A small contrastive audio-text model, trained from scratch.
Model: 20.6M parameters, encoder patch size [8, 16].
Data: trained on short pieces for a synthesised band: melody, chords, bass and drums, 26041 training examples.
Rows from block 5 of the audio encoder of a small contrastive audio-text model, named by matrix and row number. Rows with one number within an expert belong to one neuron, the router's apart. Each number is 500 + 50 x the weight over its row's rms, rounded and kept within 0 to 999. All counts start at 0. Numbers have three digits each.
Before each expert's rows are labels from the 100 clips, of 14848, where the router gives the expert most weight on average: "strongest on" is what is common among them; "peak in band" is the frequency band that holds the peak. Only what is clearly more common there than usual is listed. The data: short pieces for a synthesised band: melody, chords, bass and drums.
# router: router (encoder.blocks.5.mlp.router.weight, 8x320, trained with AdamW), inputs 0-159
# up: expert up (encoder.blocks.5.mlp.up, 8x160x320), inputs 0-159
# down: expert down (encoder.blocks.5.mlp.down, 8x320x160, transposed), outputs 0-159

# expert 7
strongest on: bowed string-like
peak in band: 500 to 1000 Hz; 1000 to 2000 Hz
router.7:609569498561564562470533507483485434503440469500587504548560497528463526401569602470505484442489523523385484472534577517497514428470439525524479538473536466515437544509522418571484419520490534550513474490513446391475512459466601527453465520356477523528439481465580633535512532568506553489596512412532525455448510528527487604543404492503420429566480417457412469544523551497531504583502477522519467456584493528437580458435558448433547552450537570455515480540526445435492497597538570
up.0:518489499478523517565526542404484394492535482587521545625500441431427411513470457516504579500494523448566475438528443544540529514508582425480548384495478417498434489568505402556496501555468452532534569533507474567417548559435616486506443622470488482496495489494476447510454476591588551484459551524469476465447562534534506508527553466486557465554410550516534547538552473486451503550499505447512595501546462541420520616489557500553500558575502453491481521480453516609445528500508502
down.0:504515501535446456509478538448457528539486424539500459484433487460490563494528400515535525431545498403447489520521500515449520497411523440419497566468534511447569488464531490533517575570488452512524397440459565582449433479481529546553521532488499536448564422507486456546534453506530558512460528510512540468437472474460443558488430474490570463613522553573541559476499554460487501502625591584578415458489454482519569461471513534502511502496563510473439614462508486631478532474546522
up.1:472579535479502498459551510522516564450498485519546557534541461510465551433506486466537545435479559506462494486477436499600395548637507542440522429479516515540486442501462560615471403535465543467487513506433492470454491392444539572472527551543450469468465497417517456564486454486581465510522528581457485467482568553472553478478558592481535436520414388419506518467559515397449489451495471550518508505484551547511567607542587474489474616519535484494470519556622437455551473451505556
down.1:396604442503411498395475566524418559481472449532419554514493423542536509470555479491525507545489516620494502479479533523570527438558539563506458493438532461642486537496538486512470464524450513385462504511455408601531439517501544507501449477466505489482430519471483424531521505477567506583498514439543481453510635498454594569475462516544443494491565473594509550549466420371539540414547488543560492497446510408515484441476515569509595575525565428522559502490501332511512469466447500
up.2:483478496513474529487496489444522516534516448583510560544534451501417491450432497553411522437466596479514547485476519563552510427536469490548427575585598559508521461511497535541527515545530366540565520467491528432545447404396448574556366533503540569451437504501438510599576420561526574523551466468421511537514487499498461509493559520444519493469529412429432450390616437447476446473449455477585458519484491410539472501459418361530588423560493468452476497545548544589507528425484457
down.2:444413481483467513545429592375499559482460529531547418523545561514566475534499472464498493473514512496393534488453394460465481548646538506440491534556519451448487465488511580512399474507548563554470553427541567505513558505546489548526454552440438529555498394432549405474486491490511501499481486489443577478448542509505444413549639531478430559482489517528418498604511375378523476482502552557490418516495508481403427508543504550504470460492533539511520457591411497463484586511411510

# expert 6
strongest on: harpsichord-like
peak in band: 2000 to 4000 Hz
router.6:352376446453475468544519515567567516446534582482508470597495519562491533525450454477531522481559514546603525421547516477502538517494462359500524502607497422482584494459524478451585491430481450506533510487482475574513479481511472496496516406528483485429443456429447425375499478580457378567500473582496456442554439457466486444546552467489510545578508539536438576478570567473434476440455556468554475586474540511555540439610533524461431499455479532493446477541454554462489555535440548
up.0:590562515573502490568494575468518526509499530594539503545549531541409504527518440494510481511453493597610470477513501528543460569517570481622554532447510557513535593436501529520522511363457493411562453487452565515504472493485566493518431505523492457514511500497493483561558460523490449537567558472442546535552490434512517614550554545511514508554533494516522545464545607476491503430547624429440450493483538528548436513563504380499488619478490571443511562503494488565505550430589502
down.0:546491518471533547498701428473568479523517490502599538487476430402496453554525545468496632441474424504458435534589474481466545514504477556553500542506513357594480499535603479440455565587521485472510471525495504545624507482376546415527460457580445500452536421481472467513470538573624573564501562534557551431423484444425513430528546547488560479462444494514350526529577470524530416477422531468471495517506557442534575508476496506429519460520461467492588504544455522444500485437473485
up.1:505470481454478492560437527424616497507409526517422502595492409495478457524485410504530421441602574482547507470445434590505448459455481469437472537535602508454599510590506451506463469467549478452482551514541421506548387530555565459452403547571533489441503470460466525580451421526484509540356462435470485470528550450501498438513526448458415525547479443555468556481572539473483539399448487454414507474507434478503584523456545457498448533496511452530454454544434440526410625480481520
down.1:545423399475526516473541488528524528555457469448468457580535470525545467453464595470516514580519491577487507536543477510487464519592605492594393568447579427409485556617618611474476507459437382613453408494534449456547466427446502503523497492487421467503460497432533462480599423546514507565449542521567510622489511506464498502481485540431470530506498523484421559424492595486513490458429503446455531493555437427494483532477471511478451456446495546555471451450463509394473498443473476
up.2:540455579510372485455436527494553512508559489586536512472452558528488430536466486445549433562557447456513479544478447447549547484426535496507505554471513502512493545429464408580477514541554454526501509496447478489531475506570564561486465481486441549662502509562503450478483381577570518539476503494467500395565475545524509539505478547499512549547454526533570466514528547513501444554521467544566480521545464553420465517491512491499446479433535413430501409446581533588450539437472505
down.2:487487554533487416472527479612447474504420503618560461408470492500528479429488542456516496479436491532460455505555526470480495499428373392517456613487523456461501482577492481420552435437478531467489528464537550516429441564448603497488468447511450467550517512550502471554444439439494498405505510636522507523553409506529553505519570488548485487540482473463488441505481398492559518595543501517571494520484455396480487404464524458474503538488553507471447540476488595510543591532474456

# expert 4
strongest on: tempo: 70 to 80 bpm; flute-like
peak in band: 250 to 500 Hz
router.4:522490476425494515417426503442628465510332434494480483505482578478522552613571422482527564466493368491523516537493468474457429519515469480482447490494441485413466494486482531427491495520574554461481450557568484567469499599475503522555540536520518528532433516464484464543527464452398501456519491556468567531459527567566539550496524518503479572419501547552510556501512451433535413496536456456452502514515447535384470526507459540532413481509485503593376552437612531605570528479450394
up.0:520490447563472453462482478438495572493496537450538517475482478513554541567498564511550417532533529464426489502587482516521488400364565509517481510541512517407458534435522516501506516549486458523397533566516527433542409496471573660586429530567462595538510534495447480420601460493522520461467448456448521552579466463511542426532516470502435575508434507445595465626613488464424535532413495459549452517496517580527544499554458542469431502452435551539534520430512547495557501529499498
down.0:501498474521483504586452481467501522503496446457490512625562433489512520613472503613491511444487517555564475567523544515528546540495412558456526502467502524443461442531411488478395500451474514420530507433522470511524552512544580441480441456506360484511491489507465387461431483538523389487473481520570429429488500495549521563529533507523531500448532502509549547395504522599523558426434385406500504491461479434521517520493529484556531464504516466558460523403529453498463488533489506
up.1:544506527574541502511472450455518447454539394438504476528519484571508517450622510501507459471566518499573593547569468468502428511533521462469498507520443562531482538592489524457550466497442492389490411561506563507539538518549556442577488445448552477529638483540468500603464483540473490585554532383451423501438448495482467455569486502463560444441489414459490503442403429540505512519487482532553502631542476521455558579541551410465560477542482473449586499564477547595540452495386483
down.1:423559473482533463474574534554471494554441412493539419449568453464503425471506391483423515549530511519546525407476454568486487543463545397514461553517515446429503552483569475551526418550449438451490483421539411453402486518521390516476449526471517501601524458439475492479414585505571489536480481496551481502526540450485539493463488476491466482456557494491450495529466472422421531457463520594596476533622492556452535435502564468485509537476518540466556557579576528474504498537550576
up.2:535484487531565498521456465559497493493483393566585390639484558514439428433561509519507551508452404488477455481483433525484453572594584478481488510495393551492488383567462469515557421466389422473512511520505459606546447552516487490477524471430513465488524514436568525477493475516493472443442468509539467454557446522499487438523516534432475522513437482533503469488425444468537496526575472527481523519365492488527484508561413494460547457467446585615509543506494487593404448538519474
down.2:567436529476577554481491435458380571484570505513483492498503413591506417532441448487482462502484491457446465457509494507514509527474438426509452513511486436603454586417562526560449425617592480498440538483503548518524499553555581530529415475479473539465531532479529499495539518480484502496436544466562390488496529431548486530485544580485396430491438521488485455554478486560502431429571473517493437518617510495500480531498446603531538500471602476411536398497466513529532544467610508

# expert 2
strongest on: snare; ride cymbal; white noise
peak in band: 4000 to 8000 Hz
router.2:470516451510474388550504416543604451503576512599506500455490498490554495561505549592549435473455571519478492482522471565398459485419475562518464449489460578565470474547557552567469546515518491510459521507539517498548589498480494518514535487594595504527557454509442456426421494397540532449473461453557490438506457520462380440434566470551478578438508588454534423414483493597471466547410463523494446567556527393494534504459458545510470534458413542488482493491510496540593511539493485
up.0:491576481417551527476505549526527482488425564548474498408475456662484551439508523485457547449465452514528499473580541560508529374543577482425515458534443534542647564547471507478547458513456520495547534535588475454541523640563438511457524508506484478494621511540543471467496486491486456513548509469516537531481451486446552499498514540407590512522469491447491518570548546501561559490478471540475513486597552538433549509530400538407503451449539462395438533472621515517488476527528543
down.0:426546473494558488409504463454434454360402605551519431499535422450543497458508440397550541458512430549483533551512483520481494568537447496522441528580562564566523481481586502534480512427494555499489382541495636539519512428492530569540550560529467534581541492580480578512588495419516618412463485518508511468519464482502505571559533465532422477516457508566386421580448535457549416551513551444497456527491461513529458475497516483542524508546520473492534455512405540408402518517464584
up.1:527515457367435501440450532500512417471414514517503432500619482505520496515544579512539472455530613533473477477454509567528501543462462543460471470473457494482442527450575491635631487519478552463536475466478489433461462597589540456603441512503465539489528445518435542498418536571456538507516577609519532503511441519510582541471448468521567413505494477530419500580490440467506548441478480558502410496468473563445506412605490484472547473403492585525592525478529423598458521580546601
down.1:578529481584531524504468520562557525462459536599419564514470550530522520603581554528497440469479527487379504530524417453499468447522524531500468452488514485447477500486465513462616535433501578408412471528464431439531483563576471516497587540567496566532542497594492611479551599524542409465579530597599362386501561491509449466449487450459450481585484504462486479498485521441474529463463572509428476460435479513509414549518519444474463471452553557593510484484463594533476386461443450
up.2:432463432474445482547455590482590406449483487550404466501450431515443587451472468412490464547427445574542542445449460519505412484505506567518531453427449521477522425417521466593545548478510517468423448569490554535527474524561548654511462547542440487515392542487552548479466471492513485462459550515536474533511535468623482507529441502534460539522553376434521444576454543485471500436453536530612494503595517390559517516490564456476516550560532556635576497561475463552511501519479433
down.2:495529491540541463426467558549482510547474458467529516488423516546486437434522515533568582495506473629469526521452508548536499485508566478515618477435498536507477462515561484520553434450555464581516612411468575523476598531473506471469420508511504530302499511508543443491501504525497446526548492513428524447472460538496451508368460534463548514564439454484486562538505562456466554474426545520529508524495489489461511512436386499571464541573520391472443567527515521501484503478543487

# expert 0
strongest on: horn-like; sine tone
peak in band: 4000 to 8000 Hz
router.0:533475475444434470479544456487462526609521546510515498479501567465539551480506414547502510487479431514437514535471448460588444613583513512496446505435569545480484498542468510408624502574559498434449511545501480556430527377555488484468542524494545471466460513513501415506450451475500521349416508497517449388429543513546525539430444571482523492423498526606492452589485497468585546462560453447461446462482534470505399478486549570493495508600538406528454466553462492488507477557466427
up.0:502546522414485455517518484500441485479518493430441481586472540483480520582509465471479524431536522495489476528412472478467565482443555566434429566446536546559569499505449581347502494514439503525472542533534476537478512491491425550555619450445546485495577456461516448399524523467615532535515546510517450445545470540471460527570460555507547522499552471618490610507422486474512469441447485498507498550390583539468509451566483518485540425435547445527550512475497483395562502410566514
down.0:515566460490567571480519556491484511472564497559557545558448488518462466532515456530531482587454462408433530579543507555533500544469511418500483443501521448499483412492496493513515470551482505494449565532495492536559531508519562535522515492426433442536433435413549484469493574584463551506475468516388416459397531430512435490508455518512505514555505555466432547468451454514530451490440570504472505431582369565633470453537492579568494628547533487496544574545469483461456523500516496
up.1:477533489421417419486551513528531489426587435544595508464503480484534488402466528504499458521545387565501488550490417376509488500529607573435478509537521427502459531510517487440466477477601565504564529441580503425443540431445522456433517410542529423522517539498475572555462524556428457533537554551494522470550460542461417557592549487526458509584544563502458485489454390547517407559534454492538515501506545483480440561451596436495406549576536536428484478517534547510510585466544473
down.1:449578567586511537446468519471467470544590530533521501486577539533557455554538503537475392546449469517456486536409497554583506405455452483567463508458556528457546412520439567495530495492471538409438560524580442499464498485558505467551558510442482586496505579458482459479465559511452428521478489482527440475562489497503363543371494591467512498497561506570487524366470469537510580517561433463551488514475464538518587416478446547478492462517467404495529474510489551525419402550486561
up.2:522412470493574549458442510555582497563537584488547540576581426509502374546442516568405459496477472490508492558496497571489455479480473458491502452462552473549511544521482501504446478477394488475525513496555558535499437536539511551570525535503479529519532497514563487593492500475473477434535564476500350494513521468482506490414454551533538552565462547482461571467497580397427483482441558434520510472590606500498525501484547479466522513492537517515485477525433560561514472594447497
down.2:467461485536389530536532514469468458451510551493614458453394518478436535434597567540515448497554550514527413491502513485475457453580388439564568470494413549461599436439556429471595486546469532502436457462530461528496416541453453436485467457490551483563556404490514443481358498442511470482467573494499542481462453383454459465491532413455448422443507547465447521435542574491361472408474534483472555519522544524523506483533501385503584450478498594493483476509482550522469519518550470